python train.py --horizontal_flip=false --width=320 --layers=12 --activation="gelu" --head_dim=48 --optimizer="soap" --precondition_frequency=32 --epochs=3.9
Rows from block 6 of a small autoregressive pixel model, named by matrix and row number. Rows with one number belong to one neuron. Each number is 128 + 32 x the weight over its row's rms, rounded and kept within 0 to 255. All counts start at 0. Numbers have three digits each. After the name is the row's rms in percent of the matrix's.
After each neuron's rows are labels from the 100 images, of 14976, where the neuron reaches its highest value: "responds to" is what is common among them. Only what is clearly more common there than usual is listed. The data: rendered rooms with furniture. In brackets: how many of the 100.
# fc1: MLP up (model.blocks.6.mlp.fc1.weight, 1280x320), inputs 107-213
# fc2: MLP down (model.blocks.6.mlp.fc2.weight, 320x1280, transposed), outputs 107-213

fc1.736 110:127177164127145115126173091144225060107105141091161191101133066149085090117177075147149064157161134139146132108111125129084121130076158142155140117136125139033071107204108113142213134141095140068130114116108129177112118194159147124148147118136100072130145108091112149163110196117122120101140108139117080148091098128135099
fc2.736 115:110160172121130115152108114151115144109129125099134083174132073069151173122112134144154081167101086149151165114122125113101145105138124120113159119145081092155138116152107107140105085146118101161132124097152150128201138098116105086105101098102155107156161122157128147143129117152123168105116105075170122155075120129106160
responds to: floor: striped (34)

fc1.193 100:149151141078103135093189142068099084159151098144114113134154161124135142115182151183140130186121149156175128141134089148110192103114082142082080115179142119154152169098155171104133140098066093145113115105195147110181096168096177130077094124130151133117119194126117203113114079175100136129100122119095153118159133114119148
fc2.193 090:133110137079120075035136067177145130092131135116123144129153127177154151121150217057077110156181129094161083122069220098136109142081125133104119125102117133064086166213180097206141160117101115157134185125115109160111206141098209084154151151081126106095127148096119123158175138080090144160083119119077128151136094127123150
responds to: yellow walls (26)

fc1.689 108:127115131151142125097145061128118103120115162143169089144120120117179181110119117184138115138157127098093086105146104149103100078115141108147124152101085166141131091085092173092118134090129130122162108057132123163101102092170167132115144113209187123093090144112128076145133160106117167168100129172084139182156145188152129
fc2.689 096:178145112153168185139139137057157121117132158131116167104109101130083154122134171083120104134113129067125037156132082067165101169119100150126154182145116114092076099169150125114147102160147138151121156150141115083129116096158122137122110142153118109119139132152140144137109142166158106117133118105134155067142155127121157
responds to: purple walls (73)

fc1.430 097:177144216113114149126130124126106190134131110145087168146126139104094113118122177072121140111076157131127150091053096082128086156106099067149149118158156108122077116202096124094064125164085107185100085172187127176155134116106156096113153179057101113115113092090135165177142213082160121176126130139103162137093149126100170
fc2.430 097:111067051131142112133125138082202106152145128126115111180142107173150153159098097103148086127084168079149135184183188115171173126165137156160126116096097113161177140149122166097106102068089168114184147128104108124129122161117190176091167137096120134139151091180098108142121125158074117104147079130133115162131124149137171
responds to: count: zero (40)

fc1.333 091:135120092091099156168092182116133146169176080077134125157119222118109128156184143105157174110129070117151107177140173099099157131058188066179120097145113135186106098095136136176105137151139121072119056097102109140158127080160147105167186148145101120093130153167108133094121169151102176086145146109171109102107162075122116
fc2.333 094:116121056114139162161128101118101134141105133160120149128094123156178178114112107129135145066082129082078127117142153115046122148099142136123153103097155232128164144118102121068174159153111163161114219105191090128116133137114087139153114117114136136175118107112157158158158137146161108165088098129174026140143124093109176
responds to: count: four (42); arch (33)

fc1.4 083:068211128109152202163187119151186187068131113172150119136133143106126085118149145196118140161092115159105100156149098124086166134117151124142122110180101079127138121159134143085162179158085086192143116108064096133100172173165124098152118134076159055089167097120142131159103098141146149156087143137184104111146185118101089
fc2.4 091:110146138163053081127080110097084118119138168111151152088100155143117164080042097104095137105111115112120153084146093057144080154105156165104163151100092212104141122149089145123076031141154150118167125132153158192171134077150088183144134124105124166142084142138167155090116115098118116070113090112077087097166091173144162
responds to: count: zero (40)

fc1.466 094:119135090184120090091191179164201106107117075149158101135057189154161124099148166088134163149130127112168096130106123128144162073162095138116108091110105124113075155115168135155152074155215100187115125150163143151188110124137171077117148129116110125103158105173093148146139138158118126111130052086148171117136141066133151
fc2.466 102:128136124100164083134119117116063131148114181041098224207121106156099135158131143164116163106124157084152179082176158145091168172135127078142149127141119090150107094189107123094163085129097072112135136136085154162103166131152127146173125115138124143154102126114168122120165077111142077158133139128130167102123163148138105
responds to: black walls (30)

fc1.631 108:218158163153106175046168116124145131167109164111158119070105078127137128123114135123095126104031138102127187149094139138124142132088169130136155144141160199131189088104105122165106029113094131098118123121163160123172104150135126165171226197147161143085129189103128150113108104146119098138171118148126202150148161156134087
fc2.631 102:100090140119141054152143183140193160109101087107162042071086025161091188129123126155102029145125143140105149153131183111105147099064151106144143132103118133170114113178188179166182137143158175146112142181172088136086193153139180129115063136142148084103110134117121119162127105139125110124139145163131081115116138108149102
responds to: yellow walls (32)

fc1.17 104:114158143093120116142128089127152135079107072121134106090109161080174129144078118145104110186096136185184107152097073103131150149158150130221183140109159109158047119090095138115178154120094194148063137185116148148060095162120125132088150115123068084185129129126073115138141006063124118104162110206106129162123156095073107
fc2.17 094:124135114168163075135127151125115132055118183120099096186108079115130162150105097093168138122131101108137147082152058152122142136101068135113144096164115138097123118137076149168111114140118118129105150099137129084127217145137118153195113164127208160153133126182137055092077129103102082117070151125061111102112102214141104
responds to: floor: striped (26)

fc1.252 099:100085157205072160101130099147099131094085083152142160141113132196133127160151130198147177159142133131125115131112128165058126153058119103160172164137108136152177118129160132138153102183116109120087130092070164127110111124134115080085083116146209100144140035191172180133145146119115162130146133201096073134218136116154111
fc2.252 092:128079158137111151128172120151204092143148138105123042165097154116103123138190126088071144066124161106155092167138187139180059083123121059130135132103121093110122139105138102131168104187117116156136064163125159126153101140082174098112181119076100191079137085142129135148106093121122132102120091181115111115063142106099184
responds to: yellow walls (45); white walls (31)

fc1.534 109:081121131078193135126173144133138151085119057086154136135201115125116122125132084085119095123141114133128203092113215092115096135182121124126143113173120152126075093102141110066133153127104136120092133145081102142080101192147179091094140082131126075103131098095136078101156179082164208124178111171151126146134053116152113
fc2.534 099:070135089143094136145094161126126135099130148109092108155115164115113130107183126135159119109171103149103035113128116093058150095127085129152146076130168113091167223178144120101090159086132094082043128132139100095145152114074108154109125094114149148134140144107112156186049138168081239216108126127084100198083142104104176
responds to: arch (39); lamp (33); largest object: arch (29)

fc1.662 076:158105136151104161075148137109160099083117140140095113166153080145160237084163097057183121155137107186138114121127158117114109112168106127154108097122108135067121200119120113121125087086138134129062135168103135076153154130106152119124133176111145118152121104185189106126112096101085174122087124091111077115063164095119225
fc2.662 086:118099062094136114082055126119132118055178173100119113149137147134164144179133149140113140136158114121202144172162131145122167133176177173156191151120117135099116086135126159119200114088164162091205119093112149140108113094166140176137138124126147167086141115168166207095121082118167066113167094126160170056139112115145105
responds to: count: zero (42)

fc1.512 111:159123113178115156134143108072128148126130102036142107151160136136088165160166121143186088152095068083134126167151163138118117120100099108189116201162159131149119133137137157156107119156127140173089141073191171137128168114124155102068161145172147193103141115095155127111155163163179091137099091170161117054085168147142073
fc2.512 111:134109132127140107159140068131109126142176113155117139127163101116111181144093103110151108130121052122190140140164125083139127113120143180187084132160129127116127099143149165128103058062144123079111106127145126112082189181104122144105071148138110149159086137108160161123094139158108119180138139155183154146112185136094130
responds to: lamp (98); largest object: lamp (69)

fc1.386 104:030135167091147173125131151168041142159131125068138179147144125099131146146100130177161105065139124135172107153122103129184130145166083127102153151141145055157126075097099112110085143086128112141090109114081145140157121150099120090159172037132121155143082142102081048105119128136076134096117144165187188154019148113140190
fc2.386 094:126195081166138129138123132152168091195083132088106096137038127107202127123138135104118097110147140196087105089101161148103137145119071119126118091130169094166095100141136105101078061133075099120120118124132115114141150124138116129133151071105123135158099066106091065164071139179127189090148097176064181174093147203182092
responds to: count: four (41); umbrella (38); barrel (36); red walls (27)

fc1.405 111:161172169135095131158143154129148111120109094075104108176083077126134137074123115128114123105090146149130172092113112156109098132110135095122155185094196192107091155183152124092142121157158109139130125154103091117175160187115152135135128120131104070063133126148183087188105150134136155128129120149167120137147078133076155
fc2.405 107:075147131137128075176142138191140093144092130113086147156126120186163145126159145127138123149060134087104143096141176148177160098118127094126071081116136094153170164173136168101160119106055138121131158081121138121140105111086126144108131125144184198100120136127149088187171155172102102142159136126087161153105104137176151
responds to: flower (94); largest object: flower (48)

fc1.682 106:146103125098170088131141161098186137110088117088178098079075180128197155105108115113108122177138131105147121151042135132091146126124111108083153101148145202153130136118198082195126134160123122132113126222110132075137080212086151159113124138128116118141148156149121164133074107145115100068119115096110134111202120164159120
fc2.682 102:131134145177089138147149136215132133197182155072133161160113103106123123196119120105123088144124166126095144105189083121180062099088033164091100127086091075106127087108111115097143104182154138122103076118139185147132142091201056039111109136105144115102128093146149167103086074155101088153151131111092142130102163129111066
responds to: lamp (39); black walls (27)

fc1.347 110:113117053192114098064070189113132126081087069127164135112163100155171122182136087177076180137071126144112136118109153184152123150113207111128126144164159122135130160134147138160126095100131141175121123120171118099135154070143143131088172141149144103143096123146111115131097152137151210169140146200128128141170085156140130
fc2.347 100:106141124135134129145121127134102095162084096111125109109169060140077099139118189061103102080158121125115101156095135116127148167093149177153113113143100136147136189057148115129140110093129156069114091114077122144128116110111125148069134126139113141116140121075157088146103173116109147133098106168138123115119094110128104
responds to: black walls (26)

fc1.290 093:125168157112114071174130172160139106054126130108139061110128137104102132184186144132120157121130106088116083098153112114138111090148154119109110137158120113055160085099140159144122121082101096093132104086093075151127123139103123136154143136197118100182117111135130081166102080073124134156158112116075133162159146166086115
fc2.290 091:123094108139170115143110173062146154115160096154142154125105117144167168107110098109130118179045142144157159096169102174163091129095143134169116086154173139147126047147112113101150107133128127104127160102133135134126162068173128150146152116142121234107127106119164115106137143120124128146166090111135092100130078094143146
responds to: count: zero (58); purple walls (44)

fc1.352 109:058134093088136133097062136110136073130105113115112163168094153150086128145096106123134130117086138155123184197166165089085128131137168128100109158075093204105175131113147122110152130151117125182077169127128110075081116127167168087104107100198188123081080143111124129122128136123099138129148129138140177126112096112107105
fc2.352 116:155138141116075194136098158109127134188167145085173138040112101140098108138101142167150092133125168157141079118133135110130139092176143099137187107178152169100172152067091056121159135162126111067136075070109079083150167164075141131046174132138136075122094152149136141088136143146091180073142120144145166120126104103154131
responds to: count: four (38); arch (35); largest object: arch (25)

fc1.303 105:147093134112077110100063134118118160119153096128066096159137157146108147119067106096102131116164143189164106126103167089099132106063152122126117158107110051191123166109098142171145074152165152147174143085104120092107163102158179113070119124134177126118151069150142109150124167142095189140105141082167117159224109187125148
fc2.303 110:130049108138151125136148146101120090087108106162185112222126126151092107119176157153145142117097139107145127114129189136192142122172124166135133134098139100108099114143173105118130190134140080139177095164124175096148097099106138139095117119135157097108115204133105174150041136134080123149141124116071146147154149129136104
responds to: black walls (33)

fc1.173 106:130184113103127118116142117105109131091101186151169094057156150090089126110144211141117094096109153165106161063167173167167113160093121091160132110120121122150136099109105110170193119108150111117133132101178145147063199119113146054113141110142097113088211132124206161151042147110134139148140143068120165133170151130195118
fc2.173 102:107168141130102128106182117146141124150156041119094146093144109149134094101140153079087115189128132106137095156144074139128120108145154126130125133147159170168110108073180147116079158202075155141110138167132142152161154120202126138113172116136165108135109150178085218117086112098123102130100087122162118012118105115120129
responds to: yellow walls (27)

fc1.322 102:174107153120171140142119095086186131108176143104138149067170112126147094123117157174111142116149130167134102099176159143163143149166128126144162123181118099112140112123123089067149162098109190129124095129159094171112153117100152112054196066108082105079134136067182178102137134075152128115157091187107158198088138118114140
fc2.322 099:104094147086180135093116155147120175150101118117136099115170152126144091202081111103112158085149131143153153195083035156089121105085110118132136168123092131132173183094157135187120142151116147144132187157149134101154117086133076102117100089164082141176124087157127121172159121124098149089160082171125123133139101072182083
responds to: arch (48); largest object: arch (38)

fc1.611 100:113117132084132153140155122125109145175099088138124224128178123144151087139130170127097055111160043202126162172086142101110084089161106112143132142148138098142106168113106137130036139172128147172127077103142135118064116101157110154146132187131160162140137146119149118106116098097106156105093083133120109142133103178150084
fc2.611 105:123106124142140156133086090129130137164070165078089100164110177091089095126163104104122142180078149124098145119095163206161130160141164119163111105146134095149087132110145157142160084130139088097179111079121105141120138138141113124137131078100097105182149113075107136172116140143074151092110205158116190106102113130158137
responds to: red walls (58)

fc1.326 101:125115147101114112125092095156089185109105136108111159061123100193164133103186131146124139148154172105131135100148147102109100070157102145117145147090164170161103140056151177136133176171122133155136123172076180104097114136130101184098103119134065103099119138154139155115115125149073144143084130167148086084180188130150137
fc2.326 099:076120132174111087081152102145147089078090119094145080139130136068146110105119182176136108180134124139129140132171160096182126166155159107101118150135121098133166117173159162129144122140168124122130105122076171193126164138122193103148139123105140129133065085146113150101089107056076221104099088180115152156087077170143100
responds to: red walls (49); brown walls (30)

fc1.700 110:116140079158129116109174151157151146182102129131104105110150171078131107197103188121130098095131120146131151130150103156169105136115076196178113177087117112121118047099104095106192098137074130135118104161136127178162130146096126120168097106143182184115100149085164118074105091143106161145162118137148138167107042094111135
fc2.700 114:067165117152131142174164147028154077094175156154060132136179125110171120049145116070153109060122123192125102112137123142106162086136161152146154132074146162139120154127123140118069093149163103082127139158071182142127107144153138084103062098065113137160144133085101116107130139144091135124135100091148072121126154089113155
responds to: arch (33); teal walls (29)

fc1.257 104:061098084131137156219128107113160148119113101105093154152128127116151108128121142135094145148143137197111132153095183148132064123082090112139087087177148086141149087076085119067123102165128096125125083181143126086088119144089182175145099175125060162163147146165138159131152105136142134118101109130120120118163119122120067
fc2.257 102:136158134102127130112126070164112132134180165197141060099157133092151092112060118092115093076163126120171085136099092120169092104119112179124123139086119180134061109085097097152161146178105168133131087178113062114101103132134103123122111150181123137103153166134132102131083107128108107140142177184125168098128153119149111
responds to: red walls (26)

fc1.725 109:158069137113158087140111108103149115148067100167140093112164144102191094086116080176109134187145136161129128178095110102104151152152129149121068132085113046132110080096110103151085148133151145130132132110148133154149080101143206231157108077103138106147147128112161157114155120107059152092158142095156075113180118132095183
fc2.725 099:073160126089139173120128121145067172118156113121144126115105098129120123128168114148103107162137138135142139149185082102139174120112141122131204186222119132180067115165153136130124121142086155119139107083135132115134168121117073049125122115144193096117157115099144141114098127078160135079166131099143138118109081166200090
responds to: floor: rays (32)

fc1.469 128:145114151165072088101141125138161158150131177097135088133133087101142098130174097098045163144107132119136131116117138112098121097071100132137172131081130189069099112158080082086088191111150117069117113115096107096168155144109103105139110107135101129106156158144140063197119133173147111115129159137149140141180072134148173
fc2.469 133:097097175192099194130099171186108083143106163113121111137134146097100139110117107142140169117112143137108151122092120124150094087153045160138086116077132135106165179165118109145136118098149109111151149122094105157081092125175123080138116124094135174106124148138094089206142122108102177179105169059154181177094110133158137
responds to: flower (98); largest object: flower (52)

fc1.759 112:141075118133160152080128147067127170088139107161138134173108102133132102115090109134161116191157123143115100116184085151155079180111159108131100199115158119152102108120150090112137129128148081165102144102146122146133185109164124151178170147159230113157124104165192188181119148108124133131109162118118141121101153122181149
fc2.759 103:093104199108155115123133127142129079094157125078106130091096114198121163133159161134152065133055124096123109206123115161091104137125109089153134069110155172136145130107140094189191117124078086107158163154190113098134123159123139109136120103118106192103144126121103178113125135214102137224152112133157043160107123118087163
responds to: arch (48); trophy (45); largest object: arch (36); largest object: trophy (25)

fc1.262 080:104145131114110194128111142134200143086074123127154144122092209092161146136124084176115137154144134120134131140163058152099112154142122046154163154155106090155131108112122127158163107132146095149145171103105115102115155117086120120128130104151215151089160140144121162110088103170080152145150141111062127054083090208148122
fc2.262 076:125138119134110128112132110099130111076158170161143147131100147144093149116127058094164096067112109101134104082152089065174124119172109102116187116101131159130155152150024123121118096079118168100124140119177133173097156124066179142156145137102124143169095122121169081105143113084145127121185123121085093109183125075202156
responds to: count: zero (44)

fc1.456 127:143165132112126140104166103080120236129138130091145089097103145089174080149145137090111155169101130165133111132108173083121117135040100079162159111190111157123120133177127131109118130124124085189136133163102122129093123141182095080128157132182149099108123122163143159138147087107225110090117143082164139105113104151171130
fc2.456 118:179090132158110121113136161080085127129073125093123114070132112130118096160120136150144122126105114097150079150144108126129137091116083147152178131125142182073126143079162140156183085113063117134176118116163193162124115138138107169137135121160130138138111133197197190111144113093144103086110142114144120133193137167155156
responds to: flower (47); lamp (46); trophy (35)

fc1.377 110:101184127146214140122135058172178118085114132092155163076181180095130117099070142105100106135092144111154099096032115147128147103089133151099119148141134136087104084134063066115077164071105105034072135114095102141105136185132163112158072168126118094099100134120152032165145136092189092159097123109113123109149118121168123
fc2.377 098:101090181180090155137077157219096156126165114087186119108142141095145126117158108119156121108110120082122121115078067102123125126137048134116137105125088161113105132094154110205139067158096156128148123098134198082136116167101088119081102120151159125087154143123072133175103046121095186110101094126133140120069148145116151
responds to: floor: striped (32)

fc1.312 102:132090123080159136144131129109143090097069097086202160104083135145165183076109096154171124160115095095114157164107154146166186135177144134140109151133091165132125082112187174141099131160119111110097145155068114139117130053143182196140120074158092122149130165167145065114145139138082134134110125110125112130188128113099135
fc2.312 106:180184143145148117104143097121165172153101069102131080136153162125094083099133159146098090088112156112072088102111114108115098096156137133155119118165166120086111133135151111078163131100129136168122113130127151136143055144088212087108188137072142140077130119123074200200097130139102121116181134111126114086086149056136139
responds to: count: zero (43)

fc1.135 101:134136178112152112124097164151154113091134107113095109124084123138144163157125129157127137140137118145113097218144127171144105082154087162168122126068081116085126120078126144107117107118114117098132101123071101160133146159057197124117064149138135104083154123157128142114100129153123138229084144138168154145110209165094121
fc2.135 096:111147142108108118105131129137194081093148132170204148096174195131115054137144147176119129122132233095145109104109157070206115166098136131148120113138188145144147086146112125118104137124181134103159146174109186142081114071153106130109138128090171131195110163092138145121157126131093174091146054121082097091155088094179121
responds to: purple walls (31)

fc1.460 078:118118168136131111172157170141129123113173152105104111078171164119059119097210132146172141109161121129149127100119133138173141121114139138151111141153120154125098170167102148238075172109124131117112101114075065150117160127167121182190123179153123129137104093065027137174123088141164139183107155149153129123160131171131111
fc2.460 082:067124126151113105147131116109112186164085125186144133136134102107114139117125135100165124111095125134174095162160132105124099118080169108163148108173155138185095110106103102071193131137123133198085179088225122090120157081156081136150149117149114173126143170132167108084121110091090087084150062106134164107151096056150157
responds to: yellow walls (31)

fc1.304 091:098101115103143155121104102146140131163147093174200181120142065148198059132152079178148096189132130151104096144165153093136106190114137155146159112127105182144088086113119126106059114170154063101087131088151093115076199129142075137103099133092151114131147091185055124183161149170085174125107108181151092109154075177090129
fc2.304 093:171117104129065098108167153113099121063137126163113109190100105114113137109134065106169120091123160127145178099137106099218132104122141182119108186097097115113139158129082108112123075099105177201166148150149123157092120151090173146146165127051108081103121128136146170111159106124132108138190131072082139163135119167153130
responds to: yellow walls (35)

fc1.494 106:168134133112137072127081093165137151077120172148117158116177102137128119126109134180101104138125143136106132114109149147143134135126119118132166071101183174119109053136121126108170166189061087115142115134121119173151156117151091077095130151073075079149159108148115121128119169054145109111098201142134154130075120170109057
fc2.494 092:076132177151132134111154148176101104105089115035081145108116114085114135145133087117111167137098161104138158157090134095078169122120121195135101141135118089106164116137129156194103149120150147127104169085130111121141136131081124132196112063136125086113083119129135141130130156219149084076129098064068148180104112082087162
responds to: yellow walls (32)

fc1.556 106:153159101153156136053114166151134129117153120111095189117135164161184122105071079157155165098147104118142131119109113086128093133102112141196129157147151134065078118153097129119144106089177134137138144093161171100099136139150096118150132112117142119099129150159134089111151200129112087091121102152118176132103087155154212
fc2.556 102:124123133116128165160081152092109098175170133108094111111140125081127073152126155129154158101166112127137107144134134165142131106152118147174086158143178096106116182140155105117147106150104100093103081157152166111169159158058097032113119145061097152159167185076089131115109131104108204139123067060108094170111142142172081
responds to: arch (62); largest object: arch (56)

fc1.414 106:109117154127091137181138113133069131209185145125150139077113122126150134099188127102127180094126135171123159031130144185118154115100193099146099089140083190116127110112119148155157139113143079110103188145051128136129119148097130100167108101124151098078091118074118161168110136179129153148167112136161137158146146214107187
fc2.414 102:141156149079062136139157102102115185180168110122131087204134130179123152100130130141082166066119156130141155145101130048119132116119163130087133176084106125088153102213174135117154098143107091197129123116081136116166119169142094101128201111129141143095174080147126104138110113124134166135086134072153080147047101060135093
responds to: lamp (46); count: four (38); yellow walls (27); largest object: lamp (25)

fc1.579 097:103070078135077074125093087095167094165105128089105110185150091077134113147138063136188125150146148105150150122141141209096106142074104090116151156099094117111127130077236136179133073143181122173066100141140156064178086146138138095149152136139128155104091116100147124100141083146141112153116118136066085109157146126131155
fc2.579 099:155108167153135124086229157114083143124087138176055184148102149113081126128147172172104140129047099116093096141124103127158096157166121162098151138134170166165114123174111141108156126079097115123163116172135133145076101125096098162116100113151173109132179092165119084156136209119063127169158156108143135059128085125125085
responds to: lamp (38)

fc1.752 099:118121115144076122097163144146099156125133106166110149104147098206122150158079129101088084129135134106166120209109130100134137142196115140075162137140122133157074159134113118135162164178108133123112149103146129138117103091119191121104111129113151095215158103109090106148078131122139111158113118123127119193174246158110156
fc2.752 095:183157149150092150143101086140178141096157160130134150081123139120111136096104147101126121125140118106162103155172099166181156097143152143120146130094141191169191144142174135100096139148079117098118096151119131099149150130149199192121137184147098085112080157123111132112122131147171142100144125156167117088149095154127047
responds to: black walls (71)

fc1.717 104:134128164132084139095142157106127102114090148147156125115143013119125216105098184188139128125052128110156120125135091118124113132085122140093161073151155144140132112069123116166128082118128106098140145149137174125124162137109163079123129118137189116082086209076086127106112161121149135164077113103187143197188155115156132
fc2.717 095:127162115166127140159172093151144108138175128107094107092167133148109189103085146138151111187049088155092109137156143099180150103108144151108180176097093126138161112094153142178131104163144190077124110147170044138132126089143047169162114100131167135129127156102169089163134106117106080076149106155153095165091179070160182
responds to: count: zero (41); yellow walls (27)

fc1.409 105:113141080140150190099168119151137139113138147105168122109087102138151107162114152166108134119108139151142128113114119093101089218133173174156173140116167210139105082091080155153171164151173129086072122160118125114087119134078128119169117093116132139142160182129097136117069092171158109125125121075037092181072159104114194
fc2.409 106:088106148166171147082114128120148132126133146133045102175150172141159147107086140141143160176113088129166113067157144140163138115159179077152131147114119089157165139093116144097058131156133167069105132102142129065141139125100121134134071174148133111127156125180121170105176126194086107122147110166115123106133179179107096
responds to: umbrella (47); lamp (44)

fc1.486 112:130081098128054131095125111122139139126129102116151119096150176134111156134172152100137140164113160121094176134139149103168177154147111159102080148178184142116208146134116141128163120115081084107046085118167123150048166122110116149189133088192090181088091109106126162106090160194131161128187121135136178129122173116118130
fc2.486 113:125159106077099112145150101094187072226111115113158219127126097147107148133135138147167125195140146108095169123174141167096135166123126128120127144128083169127163170108045129157130124163126123104167165213141117087104157156176116110140144073158108128123117134113195153172123132126078131186179170110219112097159159143094136
responds to: white walls (38); yellow walls (36)

fc1.159 100:101157167105062109094139163120115122090121145114196145099098081113146140127136108131145150147114124148255166182065144165121140187136076095140202173148142115155145131129070069183121110121100149118111172140153152129144155131088132145117152092085127090141110152105076148174117103131153158077116093193162141156129099108133094
fc2.159 094:143079122186159136118140075119121111092151155099109127128107123155083186119076117111181096171143138094072109116160131134138115091166154142151122103099078126105164056106094171151134089094155166167129147161175139151126192109113106118239069121127122178146162120160194089074133082186101116132149174110162101079157131121158117
responds to: white walls (49)

fc1.429 104:196159104121159090139157097102151087190181128124172156145097123073102136155118131126073090097078114121145171116153171123130195146148116091107123095130138112144138135109142147101053116117101108134110132105115135128045172138202123137092074074102141165107164176095122175185162133087106111162124171145134162099086144126153107
fc2.429 106:108063149119159134086108140185136137153101082165107137087135184174135106102105188132105137050097142099083155114091108123150130150100134143163084125155120103138205126159160128139137161081137067157096087129130155135102139099122120113077155058172080148159174081103069147115162135100091122059122177130167174186120137135136052
responds to: arch (58); largest object: arch (46)

fc1.38 109:086111072083123118045118105145102162125106125116141112117134175118122127168142157156166134160125065159085069148137139167056130186123138115135122148059077128123150137164186119082116021126105052134141121095078121117150125103087154104134165147097133091128102119163151103102151093109167084074129095054106116103078149132144122
fc2.38 111:172116147172147142125154114206119082187136163147183172155089128161090136097160051129076158084132116130149113143119128177107152123135136138177124168086147113123113150149122075104148124092096153178183130107107142138118101083101134097081154089100149145115103136087176176130172137134116179118174107084137117140100160148082164
responds to: umbrella (43); lamp (34)

fc1.403 116:124167158117123083090175115135150102161121163114073129102132118141107055156139155136139113148183160170202120117145177105100133144066138077158194119161093114120064114153148134103105157038127147177117056168096092092065125158105160053160108079130129081121127115103088169134130153122121148049133120169148130149153170166104148
fc2.403 111:103164163134130152084125113099152082182089171083182104153126103189079095081119119152144067183144085137091114113134153103077085067123070130074122128132133076066124119139138112140101157105068128190109154169161181104138121177146093076113149121101168097170154098145134170104183117145132160162183150156087109103087103143155155
responds to: floor: rays (29)

fc1.756 106:111113169085106173171077135100092145175129157107116142140129138118113056168171132139175144169114080115108112155202179110158042148090075121141137146115157152156124114096130145154081174132140193170109143126126128123135224158145098139122079189151156126126124168114147074128068104125134112178055106167164145099141178163202129
fc2.756 103:136153153135100128111125135149139105117138176142110107131113140122077113141130115082131130150104109137117122091087099132145088077172151084189103092122103119137132127164104094166128148111101106130114062101162083159157138082111157075125022145069154143091082145156114097103124151121141122162094097022173112143142085083147125
responds to: flower (69); largest object: flower (39)

fc1.372 102:098131190124095123166114146090148076121216142104127128106107166110108081118130147115122065159112055132124172171128167143122142074183114163140090092147086059097140184116168112104080111114121139164123110117119094211090157120094117129111180139116096033114113142151127131107133098108099086186095121108155174125183157118149165
fc2.372 108:194142123189161120153102123135119126141118137115153135173183135096183074164156147092144099056148161176099052108135103127176121109146101167161078132110133093218120137094100071118158135155143061106102085141139164112120107093138130092121150091128138139199147111091130122178110159148157141109089084104088128189081085153114096
responds to: count: four (40); lamp (34)

fc1.638 107:083119149190134176129054099127081128167108104158096157156105153105154092142065079126097113129099138168138115155100128153158126178146124185125136122112143056136114167167151124103169114141113102134193180197116143129098105159070148045171125109178089101128118212120154089141140125122115182115180157164162103132159100128187091
fc2.638 098:129128140171140147136073144143110109129152094123137105110117074220138135158140095122099153104120121109137092101084129212146094152142113141085156114078142167138127075068082152211141089158082133140154119087111096131159163102083108142090114094145140091097104169143123105159102130133087121141134131161094106150087154122134104
responds to: count: four (41)

fc1.160 110:134132083159149114112123073151163123054155196068153124098143131121139135188110078142112121126033163122178143154135069084132133178162149107166172057118137150122133123102164173120122130119091087129135134132143154140107139128123169112132102155140129142108173097052105155157109094183134152117150087172113126123083168172121066
fc2.160 115:135054159205180098141112160135162071138134110126148097102117088104122046136050138188056126124102130113112166095109136144084154122142092123176142160223151094115209155083150132160111086152088143094078119122111095116142180181122143115106147139156128155149128114117168132203100168136164110137089141158143167085104137149070089
responds to: lamp (55); largest object: lamp (30)

fc1.609 106:119147088058122146075128144112160182179105122165111069142117136094135077124159157152086154161128138178125143193121187070105108152197147171169098148123130079116128149098116107092143076128079101077150125169138125078094111159122108103119152145123108153140122146127133102108070118168130092098132134092104118138127112105104122
fc2.609 099:075128118175075130134080131150088113109175112165125073123094162168182137132141104151144181196113108166117101118059097096061149114133115123104104124135122185186157131161118108114125188189117100164104121071118093126169101152137076104120103120066157139142157160135166079141094136148073149105090104166176161131157054101131109
responds to: umbrella (49); lamp (45); largest object: umbrella (31); largest object: lamp (28)